A small contrastive image-text model, trained from scratch.
Model: 26.6M parameters, 64-pixel images, encoder arch vit, encoder moe top_k, encoder num experts 8, text encoder width 384.
Data: trained on drawn branching plants, 5.1 epochs.
Rows from block 4 of the image encoder of a small contrastive image-text model, named by matrix and row number. Rows with one number within an expert belong to one neuron, the router's apart. Each number is 500 + 50 x the weight over its row's rms, rounded and kept within 0 to 999. All counts start at 0. Numbers have three digits each.
Before each expert's rows are labels from the 100 images, of 14976, where the router gives the expert most weight on average: "strongest on" is what is common among them; "lies over" is the class under the peak. Only what is clearly more common there than usual is listed. The data: drawn branching plants. In brackets: how many of the 100.
# router: router (encoder.blocks.4.mlp.router.weight, 8x128, trained with AdamW), inputs 0-63
# up: expert up (encoder.blocks.4.mlp.up, 8x128x128), inputs 0-63
# down: expert down (encoder.blocks.4.mlp.down, 8x128x128, transposed), outputs 0-63

# expert 1
strongest on: green leaves (80)
lies over: ground (47)
router.1:509515603446483464543503491514509543583548450541504491495516446506558564507555447568612530596515489456523464478540535488378476540515448481427451447624440400531476464472459504549478468525553457
up.0:447546391561436595489611537577548494646559484569503532519582496503472433441523489463540471575547504499497505553425469491478504539447501483560561523547451550436454499417511482540529423503503460
down.0:496450567433523406588433482499534499521500512425544515525389437477505447542523551532555531424497601480469452547473472442457519397480583519421461572462489550503623469551438514497604540563546517
up.1:517586532498549457363511527534491401558450504502404428532448557451517560504541569477472523518473487464456484424511537560460555504452498514440485490467595504577355520577525441438560581539484443
down.1:528556445571547529600459497454442558544530457518597412350523495540399462469460503437503508448449524534548532525501511535459529528510509497544512479521420522511538516456483543612460492473494489
up.2:598625465464472436444480492572609503528546481515520381513448526462495421478557504528470541446500512455430524547491484480405406508475453417482510500536520443477488483497505486495487513555427464
down.2:469506486515553513642520454537452457504487562563495548521562334486488494528432472482527440480501480551442559537515436501487538451477575524567489558524483557435464500425443492556518495492571529
up.3:541475459545567448542526565464401452463412502527498561460517459520567550519506462554504509567489440504464533515506533482478489469372428412469476480558477570522538564432546448575500541453541422
down.3:449506529599479568474488429509493541513436441512534488572485487534488467473579531450525537512481516484520418491525472537639497584496537562584464531429536508513535446494474473399434552498493640
up.4:540544510485537541585439513555436492528485482526539500454451516441555580516529506563459460601578502528595511498531494534517526535577446519418516463483480453543540564514454386573436510504530507
down.4:481455437501519471516485456482403471517561472465450436403502495492502444503538540427570565477371496511533536393531503365505517498514556518582485565506484550580458436604485458421418547478432480
up.5:488549446595425523518519471548442512554520454474550509498507410505548515563493558509588509542522479562525458512446530360559515521532617568454562478581472504555479453487580503459491447538535500
down.5:455436485557403465410552512468533529504476355482487496603445489509471529465435497476438431468517483466383528589505446534538481439458529448511523555427497466554514522523470459536560548538495471
up.6:566451563505542487416488508564469484515412489522632480546542517403479519436568512559570476495512442497506590581479425472507574505504498581532489578500515523484539407427504459451468437455500406
down.6:488508542453476580551456540499510358466512427543530536497481440500580459571438503423574474522547466514430495479536521453508411603498532468471566556477452521473487475531412588547433508529485569
up.7:473409543458536508522530461548538640487463442538603418580513387509523503454515546502506477529396502502456549530415505503479431478533503564490462384594460471509471466491500569455521484525641412
down.7:440526479540469446415536573465531390519447570530580517571469607513487476467536507429524518484580492499439462454533490470496438415530537505512580569482427484476551540467439534430482516487412480
up.8:512543537494532480421404516505479482491423486495575533462507506497550572483413426423547545547478473523525605556419449393485443526518547479514471420537467468525544441460564460539455508477518446
down.8:490469503427470495535515533535512464506515448495536486525549529586493519408523574547566410504519425439421464568458406455422465550472485494511587538454494488423476424556487523558533413530513514
up.9:495481539494461516506451425487500592538642480563478549476427459482576521502540450503528513503427478509535380542450528445368602523517483449470478542451477488573455533520496409519463452410571446
down.9:549497464487517570521446500446518367546427428467535407395558590504500553459475586563401483498535537444485509378602541516485501413495446502434427468580465522551469436535583412455567502497460442
up.10:516497507460469498544411470447479513544529429520471537525546546467583582595521512507528477459441477462550443496481538409485544485446446442461446563552454548474436481452509443500484529511485448
down.10:518493496536503546410504520473423436515483603516486448444402495444489461536498537534557514521546550519492614423563412550511549424478550540458510481457449420485528502523441453462477436503552541
up.11:532460562533559541453569507484540508476559506472505594527451496509577550565452526436530558467564408500557415618440503519420505434462563572448487561581499500507462506464392522462576578470522497
down.11:438632501481523447496505517530475593545432553479458515489538489543515472532529448465384460477509470580423451475517485568500493493502588458563470503428456458487501481436542547454544470499454461
up.12:439444523530474455564563572534544465529582453512452540516481434499495526449456534477540511491567553546539446492504556511432499535490513474522534423628500452489532472429497505528572517574553423
down.12:479416483417523583471415483452446556536612493491479521460458515524485540538529562425517504453537453419544583522602491584560536439499582483479450500433489553547474590518520589563555514513517508
up.13:463509465547502484498413476444510497463480564553620527526569543506537488617512538453435589551455416458492480592510570480480461482403566436551542551545575548480495411573445380445486470455465447
down.13:572472429544493518480434421534473492546460550507455487336509586536376540498447507558542484448467555507499481524556514559460459468471456527443500492445500485512432449506445440494488519502524576
up.14:529512574448462501563443463505425543488517450592537631526465459586477439446535512574498534474506509551441454512606482392512566449475508430430457459579468538407507459537467525554575478451553471
down.14:429481472591528539496544504462561580538503559433506556540487543490521579464465558484579476486576517519535477418534486523539454533457608413462466450454515591575527576463470472456458571553510464
up.15:613522517506439496533541529435501504491494475551479361513478527582479503462431543511455609532428612487515554463476461550488498438483602601521494457434502479586580439485517508476486453501526549
down.15:481494505467526422385513467548443524558477525452475512485543450423466490512486582557507410455489561494472456573469605509484433473502504461496603589524535588474442503496565488566443467468459456
up.16:602436491406453438455529463432465547531543541519454505429584557629477531376373365485533506569526566457492520498491454493518566512481542477517475499476528523499535542529497549490534484489554483
down.16:400507510525537611602531497552503555470449515503506462562428479472467505468541610466527460486542509384495440514489544521554435472575523521501511420505543515458538449455477521543452478446480481
up.17:520560574552533510501540523477601547620478505513465534512518460518493464486491442603595489550446530410578434479515630467505554538410550507516442500469538515539566497495488549546464475525488524
down.17:485448499518475439489533437481437588388467539574518479589466497493452484517521516479501489471536548565524494470497464534608483494469488558449481524463522458479516506497583530475605590469517439
up.18:636540451528542550494549415426456553439483465430620458478524518500435466509492446519512493493534506458438477502556481480502571451444385437494569467505567563517408501546464411479555611543465445
down.18:435505553514486520526490447542500441532403530475451441451451528503534550513521605423540424467532535491469527541505506490559553552500463571558486436538480458497516534466559504517506474503580524
up.19:538512480558434510506505578517504498505488469431374632529534528564521496557516509505570580453503494531536453425475580415526458571513544452486522539449512504475465529551648547478530417564500528
down.19:433491575536558464468522612505511497388587463581590495583521483435432465512508535468464484578473508475540467437559560587451434497498571534464488530576467467574448503554466507561466586467451513
up.20:408482549540496500500452520529496508477579492502474493533426581449546565434558544446527424563565502439555513501550535558520526566556495502455433526537468443476440463511432495533473533528472397
down.20:473657537474558541555545459497455493549537547551538427446522478509487539543489465590525541512562494480489501450502485515439596482439543442435586415465521512438472569539436492425444558496463447
up.21:494561606547507579559474434519458499457541405389574474496480457463366514541441498447513503555467454550495538479550492532482522514400487535559542463425574504521498558459483535479461444539511523
down.21:530407511537467420450486480577423517590519467503526483499471473554398553503503530485580577511555580539479406496504523457572505522507495500560504528542473399502513498511620513567595555492459485
up.22:445526576438490453523536519535471530509529474446453439437624470455488376430545428543428515559439477471444565518490475432525466487499505545503542533520474488508524436469535495480489453477535450
down.22:488497430526544556462444511617506507521500625467566522622353512486551473522472506481549502454466526544483524511473527480452478445427480454466509440446511495513437500549464491437430513481582516

# expert 2
strongest on: night (60)
lies over: ground (81)
router.2:549432472504547431515472509468409502536454518537536508526485533609525598462634453528524596523466429558530581475549587451506553547532376428417498517479504553509468403506418475542439541492514511
up.0:508529358558432385522519560427515458475527495589487498528476485493506559494464481602504535635508507542526449477481477480414518481499477525584533529551456503423470505480495503511535515629507536
down.0:543493589471566556541552445532528577527404557491565563478563386632601443478481534508512547414514504501493470554445503461503393555490527491532429458391433489552580537501537520546553499498480456
up.1:521400403474517445509499523508451525481495506429479460451451442461552524554579466399527499464619469452526535442529608566478523521447531416566494451576510451549530460491539490519466454505518577
down.1:480509479425564510553447548415523481520443555543526549501548484543527508537489469570525563525405442510563500548476527452487390490511516417387511501427468466526458455505440507502499538478484542
up.2:465455523421478522475507499490440515425538525488551577492433525452516516503491552519576485508498505523489492449496480567443480486537544485613516492497519511467542529487457492458593499530495660
down.2:561458559466517502598454442584550489533466483496499498563478497667469540517407403586503454483499501491498486533472484380532435526532467515438524454537450522518523473470504544560542545393554427
up.3:474410554579505606551463500522550446542491501462466492471494532585554523456542438538608472516443569420482407585514521503450433481436467557517459468440541453553601458543524549555491391463482420
down.3:453538445466517530555591529494488579480546520502521468542458550471409466514504484429393469542509465509531586455490512430524550477438468476525609441503575523472442557528537383440509427479548541
up.4:500527588534361519526483466498426574471558511557489614465450498604524443527499464417422436569461534468451485464512504470541454570492494572585459503494510517537453526550476505563586433470428468
down.4:475507444501502537544553510496562448450508481450518395568468416417440530541433466398496459472515552486523516553471520506494519589515426439475519506475462570515494510452414473402473509542459499
up.5:545483524481441458520493494549492603452535527453496496478531395528463498550425486447507521495482513480540542463480576562473447466477477445495567546445613454495485447528516532526427506468537448
down.5:533540409552499512597542514428563408437499529583545523491494534543634379471501441604476533444513492550502444516486463428465504557538477501617545603502433539507423500563433460531485524414496535
up.6:458468525529553460507560478445468495465550501510520440503570520453553514509497603560579519443534553467490393538439404499506493515510532548504383392574490523525450505499410572507505546529463551
down.6:458475598507600439534464550510419481621490591502512474453469506490394531451480467482512575466452506475492548485519532529540446487420559459454539469407540507485537494489562453501510445498506467
up.7:503514537465537559574461410502512512459552531576464394541526519487516515537580475459490430457444604448532509507562557442525601564570555470399529422546585557565587601544478464492524487414507555
down.7:569467488522489423411492533441576417556482468492545549489494455500451542460453573487586554534538464566487431476430420519412456460395502575541489580500441517463417437499534584457497537519566416
up.8:393539468491524424453436515460499521533497526523536483444386588418510530559493546521507591561519527575495434521408444579468559589508513537545499461470422475488509507542514518421529514466557530
down.8:528573482474483532488583520463462470559535524453550502528493511600450495488498418479488529540418510568461489512414530459561530433484474497445477549447571487488509517360456542497575547505477445
up.9:410406529598425462491514499434470406445548450463492605540547410499569498451564482482523427447491403441501477396456504416465487520404512502550562546445549475557473466459523524544397540440482425
down.9:570553483476527525504447587618563547526459465524469528458531543437492358556559479589432448540418581443522460533451449477569443499506448493532422518538477486483514427569477565509463448488545501
up.10:510445407429559377508475425464466477525457514506522496526514427573476545530497565458468502495451583434495490573480498561477481468519375423575451445464534496487463465576523548499452540483485393
down.10:379442442515531567468531502445467504430426501448503534499538474534522420539465467549569573496509502498557385597470515592588498472472592515431499553572557508540421460491478545477546525409471533
up.11:472462483559597479539445452516509536495525567483515531574490452571440471510458567478479477514433524468565549569437505561533476570454490519468536622414436558538555586509492509518548527492478365
down.11:510487433593485553501449485477528503476506461474538501622410497526498409527531493542461435412529468514516460550539510504443562551536491570487471463609571559508478493530513552431454551496516519
up.12:544458438411531599418538497469519507538473445517545420544623482595434512461469538531538511480495517499449451436471493543569500460479483516566475421535504549458441541476505534527568458407433474
down.12:433535592558458465524491427502570489478558529461493530512487478530500528463552478463429464484524466476517527546528453521546647503521556520448554531525498492586526538570530477494562645587449451
up.13:531517419544507539487547514481469507489581424463381479563571474529496493572528529528569504439487582329597465461433486506500535481555516532444434423599492498457460530459492549618523444459506519
down.13:412469518467465513428454489564487537491447526461508508472490452500496541424523576453502441522570495562526467482457488597566427434421525528486574582504514490548444567527541466448465504611469411
up.14:515486483477522458570497532498478551497554472451508510457435518587459466478487575470540365542460584580436462552504525517440446559464438475474534501441504491507522519549580551531556488494445492
down.14:467482505546528469546410434512492377546552516482518388483485542540397485427448443524579494505523453486500582409492466451564525526536473502519497461559512574512461489481456434483480423531538457
up.15:563468541596531503555600489463563483591537555514515495574587460460534560541505546505467469483474476449554501543578459481483558497500502450414512525504509497509605523519424535549570544530528391
down.15:463529448456520459414508530442517494503521509535455459470507436588524459521530478502570525573508399501432466398500550513425474465511527484612486492536463539523537483474648568506537513427438547
up.16:482480411498483509415470569573470499498486439509535462470587469557435476510528524549546605503580530488422576501495542454596504350480453551547520542419513527482461435509531551486512466444548438
down.16:423497472526443488430511393441449517490626624572489563479522451564465464537551540472475512482458499438554449563488431515483540457477515468462511483564556496534449479452452390464494531557506506
up.17:616451461469550414520484463472485493601449536490481484552529519507495530441468524435500531421515510485480571605502465536558509499522483527475546598441515484427433410498523449536416547530543399
down.17:453532529496532595477533481510480486411491510520443574425416422543512441567497627526514577477415594528606418478522567508460492448490529405507407508576486447532539553542514627453546501503530531
up.18:556500501502426521529572622506433463506483585487499405415568430451484530542504531403476543514555467641524531491443555512511616579471435559536547557501471514566453499499492660604497576532451520
down.18:481518470520557501504449508477518461507542413556469490622523468495512535586453523576491498566504541460471449505497488487583509487506523401488530516427450495518503422477429474495533494445495531
up.19:405514507563438504511470512510537515538481466447523601460525510503521472423498545436462497566478437514441523454578465581550544557424569492567480537504510442406465465513453578508483498586415560
down.19:489485557467526461527510564446486512602596440467495479520464547502488544550503474481499342613587621413530394596416502503516542503491554469461544476445446498535482509376553498470471505490530477
up.20:496516460506486474532485489499415489518491451607544462449496510567524558518553490523600500488505472518502508516517495495467563433411494490445475412419420542394518561458398359537516527473493467
down.20:535506496495480519467520555515466541584487578474451425528442491377506587424508493456443572565444486491480578429477480469486556565489551523487495543581599503553582474618512479534459564425457478
up.21:428494576540489500446532596481475477525547567429517530576439446486458357480469402413418501440475524537556556551521486557495409569556463524515567532484497532513504505505473507477444444479483518
down.21:503469492549551496563476526410410458583433393493418506512570511527552514445613512517558449534508584460473542475531521467577471470523460473493509443514582640435561510553438518480517494542458557
up.22:552473424455562483509468493571536507424507544442424445505543523518594577565513429484465426498497498545475473493554533491494457462422539468511584615504519481463507475484497479486475409459416508
down.22:467494478480483530533430515459556528581486445578551522420519571505493524491559518563500447580452515466472598560496553504510515475605474474425444464493503584545416426504478426545477450564588508

# expert 3
strongest on: green leaves (99); two-way forks (75); wide (70)
lies over: foliage (74)
router.3:579541421522455475495458524535638418464453530412487439558519592467523557452508561483527496535528457460491469514537538523572473495485435491593491520450465500519533493532541554578535482515456514
up.0:558523501515472524433462504575556549530464520439467509490537534591436554493496469484504553464518541450470580509493544601500477540418471425524570440504465515475472580553563488495546535507395520
down.0:411487580442531518619522486511510556419507555537369441544478530483653434551515489547531447451487482470510504544486464451456456538544597474451500553606592496492525446543506563438439487479586570
up.1:584610546513506500450522455479494547486429418471536550534548559547446504517508557501507478499484552585579485457535470518475539481542466477527465398494413539468517629411415561545472529472419437
down.1:469398424404509477434492525504487481543562576480424560524490482462537468577408452499483507512552495474442540459451521518446468492544484506436555503525495535445476440487567492433536458465509560
up.2:497511476504559661480506551523474508445491507562534485452558497509650561610523447529458455456572498558461553553587524452489485526522463485429420555459532446460471510549436511491480455410450602
down.2:481558472498431505523438505429483394498460510443597480546490572492490448445491447498483569587487449464428458368570517512487494429449458558397548506538407546473411484456532414557492522501590552
up.3:522464488555394501406388378518482434475481571483453522542487517504553585442474498546418544439507367489614502550569630524484524482479424433499470509546456447427534508429512519466537563509456493
down.3:496479552561532577563496487480456486426493514535596527437426555464501483532538468501459495548500628567456524453559452502515480532493490511527447387490604566554474504472565422560451445445517484
up.4:493583463454574425522533507456455505439452534498527645486438528515497476537644458554486455457477601531527485433461514569502571521463490619533437498482440449467466610544536424494440457436421569
down.4:471433358468512541403509505429488450532504519368481524514525597531566534442405472462548451495525378398459542508503467461455548452491448454370561493487456556483478505530540467521548535559469472
up.5:498563470499559481502439540546504416493484515387475556539573568421529553555470451493491415493490336489553588493532486465449530528459571469507490590490543528530499502480469518510457477459476403
down.5:523472485457486505430550480460528563517485492554529459464432442613531484455488529542473556470542506530452492497473486492447503474571495509427566548541396446424468408430566497469444486472450615
up.6:425500543565404453506516432554572642480432480516531541534481487528430478508506538539439516532473540515505564532532566484518512502454419528426465548484487532481454439574476542473513523535566514
down.6:526481470430511424531452578502510425546506479483561539450556463472494493473529507609514481453572513528452468505478515562421476500492590538490527477506524402402554490505576526482411502494408500
up.7:458561582592542420523535549514537536578496538487531493469442521520480461487499546561584443530459434566542458515584558505590572410522479564487543464482577486504458410560511450541524354479452569
down.7:485507453546341541466521495551527489472494390558560601545506534592415620508509405455502570513539561563500477570428512445478484554425556527480366472462540469506478502470557501542481576504395521
up.8:473531485520468505503472449525469443507502526588570498456507424474496510473520451569510521505617484442524413505583499483458606423497517520492601453538482563540554516450526531441491454573524511
down.8:570437525436543539551500513502463616464391507403479450514458436542450502568436509497474510437492529489538537487486512433504479526480527500504413455534441671468505514494480500472550596466500516
up.9:515527538507501535486536493527599442643483459494479438481475522538476514468558511497471484544507528343474480611579558520503454424552471553554488483436587486531527507455437466401569486558492493
down.9:448495521382514478468452524522504413459443579512534554507498497480522509455458523426529596317556475435500545507582578471563463501481501462499537461572444516425504539560493521480414458479501514
up.10:487483496435567561464512498443521502563506487549452475541462542461531558465564540563524374523578557417436393536433479511567533506488530476467536466482531510553484529494564478500431499438608566
down.10:577540530597504493567493516557517453360551484485531470576542485639510469554500425434488538409477529593594496529621497424449529385450478478547458476445525538456525425531442516451506490455465481
up.11:497477522429451438549452501457503516471628510568568405398467506463447496485522487543481488574515452491459563477496532470582503445424401377550460501491493497605553490532514582517587578463535574
down.11:442508478543559459506502478605525423515485474444516503521506433556525486606549510561565524510456577445515561517554513505580467496550523542482529510437517446459588460521543519480437431479467472
up.12:488461490431513519459520454464491473507482549449467449534477619555482504505464528534528568431548418443467466610491456564477538555455481520502461558575484411506586490580565486549529523527539486
down.12:525528474471560468491598462487507473589477471526465421451577387473540456575501581504362469520535573514535506535464510489537487509451476534577497404537507591435513502496513533444476548429500492
up.13:451545493499511430555482424431528560537444454488517501539509394427389543527441478424471521514492583487395519541508461511591476458500451536538498552556552544502470435558420483567467501507588509
down.13:431462558543481517554485515448487510560439477546523478471489432536550538439506559557587503469535485501474366465462533540517543490520572509521540525459546466428478524519555469378512557430541525
up.14:503514439444485600419565516475436558499471428571557503523464486551548544528506474467599537570438499480500569524402556422514551431462573424535497470440498460537496491504498467427465513491528469
down.14:493530554558511521573554563507472456528524553524557468558537473455422541413465540498503536511552434522519424475570488578486471646518446586453477451518453533399479481496528541539452486478521565
up.15:401498446532538441496453528536466422490429501509569567640503430482548459420565604506552516495467554463613494482505447499560507416523396546536514409553497463522509499600535516571505428500534476
down.15:520440564531428551461489522490569459535524466580481515477504470573511515504421478460585470529538550504491520480447525558474476527438517412418530471440534470516578529445483462432507580462517477
up.16:467573441459472405496523525490564437561517468460485520538487513412499472466437493519526489514612489613435582477528441552594421458608591520569536530452624528428540472533587526430456451527517542
down.16:544463675417488419580491525584351559504461499520492534489508460494446557459560590502470417510479541488512490456495563448558575546463483487447491530422483517575558489398388480442581528565496505
up.17:595433491530448540453525532498547499402513477475485437515501471505478514577418443456490490571439493516481522426419593523513446440457508395489583428542466506419509469509601491506523523432410468
down.17:507509529518624488598505476493464529495465567584475373525514549489481442499451576467568539466394553505505409565520369464485485539646575497542502518522475514590432528512393516490428546476532524
up.18:488424486496510500486511443485472491492501526492521455586631421394579489573544517457491464480607507496431434437509505414480459544447553497519433532467458468465446554548431407516430445415472607
down.18:475446438496543567478515525470578460489499592475527551494451519570499501457522526527521591442339491523436537489529489547448497487503499423411455495522545530572430487484529448535506532565486454
up.19:537546459479575580463441540526529438424548471422563524529453447426458490521438490392504526496452572550468479466565467445533422417504573518474504486405465434443500482566474541468481582405545562
down.19:476420527560514522572494586451498517511518486501408499494531496451605552489592532596465529502465492488571520473453550543520538517515467487487472515503495473556529609466481484598498437585428436
up.20:481438503467558540519454524514538485420466559524578447465428390607477426430504515452518591431550526466515486497515564585470552439544550486522530494346541513525481473448522491497430514579458501
down.20:489557529460469512531520456551412480517510442623505483442506430421563487480569550491462386467441438458492519467478510425447415618477463510551528532596470462427458578504488473552512438499485500
up.21:411529531500497498365566546445539506502524496560571557506530467500547501451548504457491544575526541552407399572475485614518474535510426443474543451541502474528547484535444522459432455479459499
down.21:567433455455524500495434533538533467450489509414502521467466596476526542486507500436459436412426438467402504491518520522550435451498531502404542567518559520496416479552520508478527514425503556
up.22:527549445543506555432506427516574508467543551522504412521488562474497434480483438487557474377520476510523467466555447580596509414534445480437511451478562515522550605401524538462513478452450359
down.22:505462540550497482480412576519482432538473605521521553397555461434546498496534465439353434545481511555518590554390510551452528585491514484528463553499436471569477425481451495514449528492454538

# expert 0
strongest on: two-way forks (93); night (68); red berries (52); habit: wide (47)
lies over: wood (34)
router.0:551502475406504495558518513416497526505463512439511525507582408574495450514417472511452427536467541516451531499364465490609545527510510512415490455506492565567523474512471467523580503516544542
up.0:596444530542508629521497513452498505500476451605478537475442541503484426560562471517485442464502481512500365587453589480537587466532527479463610451424477505438481501524491469502466552499455492
down.0:505516522535515436454518488555532421533534485458468480515397474499528500433414458481646512389436548449497580429436438577509463434444561467437458503607483504417509488488491540483483520488608509
up.1:532594475475533531527431493521482504529423457365561537552465562529471586519460502557473501434443434562465449434523441409502463509348524450476463477494485537480527462506465550572472618508451479
down.1:463538486464414504526519526552508476436566551532468505525490405522498403488551492455566609481431434485514483517462525503500476506502438635569500458584418507568540495499504490477525541496479482
up.2:502470532461505571484532608428529446609408483413507532547515453653492572512464533486524564515459469551484434420436453438575543467555486527504517518488485579428535494427533474575469476538489575
down.2:553512502540509482581454398486454521389508476636480422462406571471546523468544495481542439532551435499494576568555473502505420592406472449490518481468478441482452562494550537443446544456464482
up.3:493421469436482540532470528478518509467525410538516525541493412463596504468345521566495449434521499592515431504419460492435417496474529516534481486574463505550541569433489547393533574517455468
down.3:377597426486463470463564540558561405481442498495526531491522556481391544453567460507462509528488479448575422451545538466474502527488547516433515536458471511488575496494542561587435546464526524
up.4:477434495562480539463483484493472481491510495507531540601413505536534450527516458451459470480531534501554453569515482534446506401487550577568524426589508522566506377487566413440460455552557561
down.4:575504519482464516507498534459511569575527483466558471584597495516417455540563533522477468448541501520505526511462525572588535595437451465453458464578542463486407563475497511421595535565525452
up.5:542609485527518570453500469618571491542486433485525533520527584516496498489579483542508486490413408464517434494500468546506436348478471554514510506455564444513340524479482423476367518461410460
down.5:457366592498516539496493610502462421512457488462456446498556569461488505582484575442471494477555600532479591548563518501513478551419584456440538451407520482483528528480611529524487469460528584
up.6:487519588500500628447461576446491439507522475505484488487566545488558551417598456391550525483514475473503589546439498437421508576392517422534473477504515523516513466466492495533512576424472553
down.6:515417485538439511473527475507491578369603438586609488562483500422432478443497515584379432506446570510520437521549488544525436455537515453481471490503488506471578504439530512481426497423497460
up.7:469482490507515552525481495512532562481535494514488506505464498577478451388502453526422402568459493574518519472374547550571431612456514512461410441591554446550516554467467550489532496451528483
down.7:522504427498512534547559506538440417446419514539557424447606508415440554493506505583504492470487532483455460527451581427496460550512479415476489467482460495468540391486499569501545479512449481
up.8:540536468481505424544464511414467459501475506472452495540593491523504453502401511496320435455492529568493433576521473507513563483528541480404456563486496565537459474544474522598398509540521447
down.8:496517563521509551536552557409514570474596532454465454490480403532437448507460525508464493582513536480477508550502514568485582503364529560469483455471528513460461537538504422547479537476408470
up.9:542474504543526437521525552532590520582475477461510458545497508542581509417471524502419476518600492489599463538489476510536460453516399523439457483520530470480571435521509617453499454398556483
down.9:520500572432492507419452457478451398484465468472504595595479495498570510494437470414567461488511487521456476557475496424474516520454540531485554546530473550574377533558472450517460545506507451
up.10:481598457542485506432400533477490561513470539528522556474446545464590600488500524574500550495483525419469580455473386418507489564420496552490452473493451495452575555434567439476471439445499550
down.10:509418562498520499433556474499592510491462491472573469467493491525489410524431540488552460537589494522490419505557538472486454548476529478580562543584478486527449469502403474507589436462513552
up.11:593499468475591547505505556468473515433434459544493401514614567522414527506447546452530552478471517522448479476483492496386483532453580441519463361530439530552514508497490510558532607472464498
down.11:429541501506465502489525498489522448530558453442508449542509467437578475501518448579488518588512562451560453466470524408529555445578612514452517549490488471450553456536459435561490534531503468
up.12:539487438436536420513427486462409455521503588531516546513469393548569459411575547583487455484406497520497434501497489551575500489486597582542436407489507503418496500379591558473561537570535480
down.12:394524500492508496611592542511572510477372451525532454503526491509414526561553512460531523552524531488509468479453518541449531486452445427477531566506477426485561502506447518474471536512487587
up.13:424441523557407538509524543458483521439519632539558601528512420518515416408441407452470517469386533460510465442494475519541547507535533463462515592478469511502540531582575504535455417439479543
down.13:558449465525593476511455412544498516473483503520430391605460495541476581588478551533639453478558469435437485481565474563398491464528531484468483452523574518461434492516555505528493587501422606
up.14:469473487424443463539520456388523456467482461461589537466466588510491457548406507499556461445441599433478439456599562531482464501428482429396423434466515478473535533476499438491516494499387489
down.14:524514581486525497444511530539434531477492610547524510593564467503562559464578529508543480520507424397389503559438516469416488484500454535509555446485458459425411527488543523459518471510552506
up.15:528488577443492545491466523527559465425557530476470452451531561537511545500530445475567396478575455494581547392489473396441608568466435390502558545501543467494505473518460430528401530453453562
down.15:503513426537489379406458504542454497504518526475531456493572579455465468536547618629470624479463437559553494450518564413535435516465577470444521452471551535501549512585455480520577441399458593
up.16:460494442500497500580493509596511503487534517536503532387425527352565516505462461457485447528526505512576595480501500482457472527610538438512539520473509480479523549530489530434531543503456512
down.16:531438496522595526506521493479434526517474499511516535548564433565543491492429535514521485473529482528510473396546471429482557464547594523473645375597511499496463511525617512481538450433516543
up.17:492446463526638479549497518524495476503442409515451435470501567528432576404519551531428450556524494516537562506498535533546444464555409482432571511512523537461487469474558383454517457433494502
down.17:546517434418473564534470597604513492450534536497521547563519583548590458449482501538562439562554559449513426496478498499492511527547503513538488544455406474545541391389499574566464514491506447
up.18:549555487596495554504522544430544469573379495450542434449486443464447494472398556529509434508463494393506414532451481463513493609433544546451554450499551515554427458553557454470511479512442488
down.18:535443531495469433521449417566444627538531471569475500480503484568601528471512431491543591507504483621405547556506463473521483439507465505497457542581477492495469489545510368467575555471499532
up.19:560531474498460495529537529524500586475423472530495541446627468606453520525538499517574533494482514512561477556549501473522419436326450448525594466546457525508549547540548463470520492486515463
down.19:485534488481531494471439517483515451585501525550597521505484466461445469521503508452468529573467492421485537554483499543430529540554442583446487535420476435509402417472434565520482525553462509
up.20:548513485502420441526532446475570474427557560501536495443501528504474395590515503435591484376521561514486481476587460511444481482461539517565526467540491435507510552549482423463527484469455506
down.20:548497505476611553370511572531475549595503469530501578539488510449552570479530510447478480437473515555415480501464511516430412482575434498401461509491538601432485507484496478584543542524453424
up.21:524477593602492391510492452503529533552511457406580557579510483533608436493462434530470507519480547538551403533452558539502508519543465541485581472509568483471468461479588415454546498546459518
down.21:492556489493467540571439601513573478467428470536484483495542475425498544492552481552570484481549428579527567568569465408505558635493521500544396488478447536492457465457504507569429508525571457
up.22:511486489450484463563492428549481550440607500496487534448537409459595465476474477515575516491505513493442434462459543466393513476541488475472529500534463567536527478490550595541458526578581431
down.22:547541542460538555545567555442534492533455592486492424638479550513550501456444550528442476523445531466506502479471494401528441514517492463558511476493559568508477484469503486486455511572476580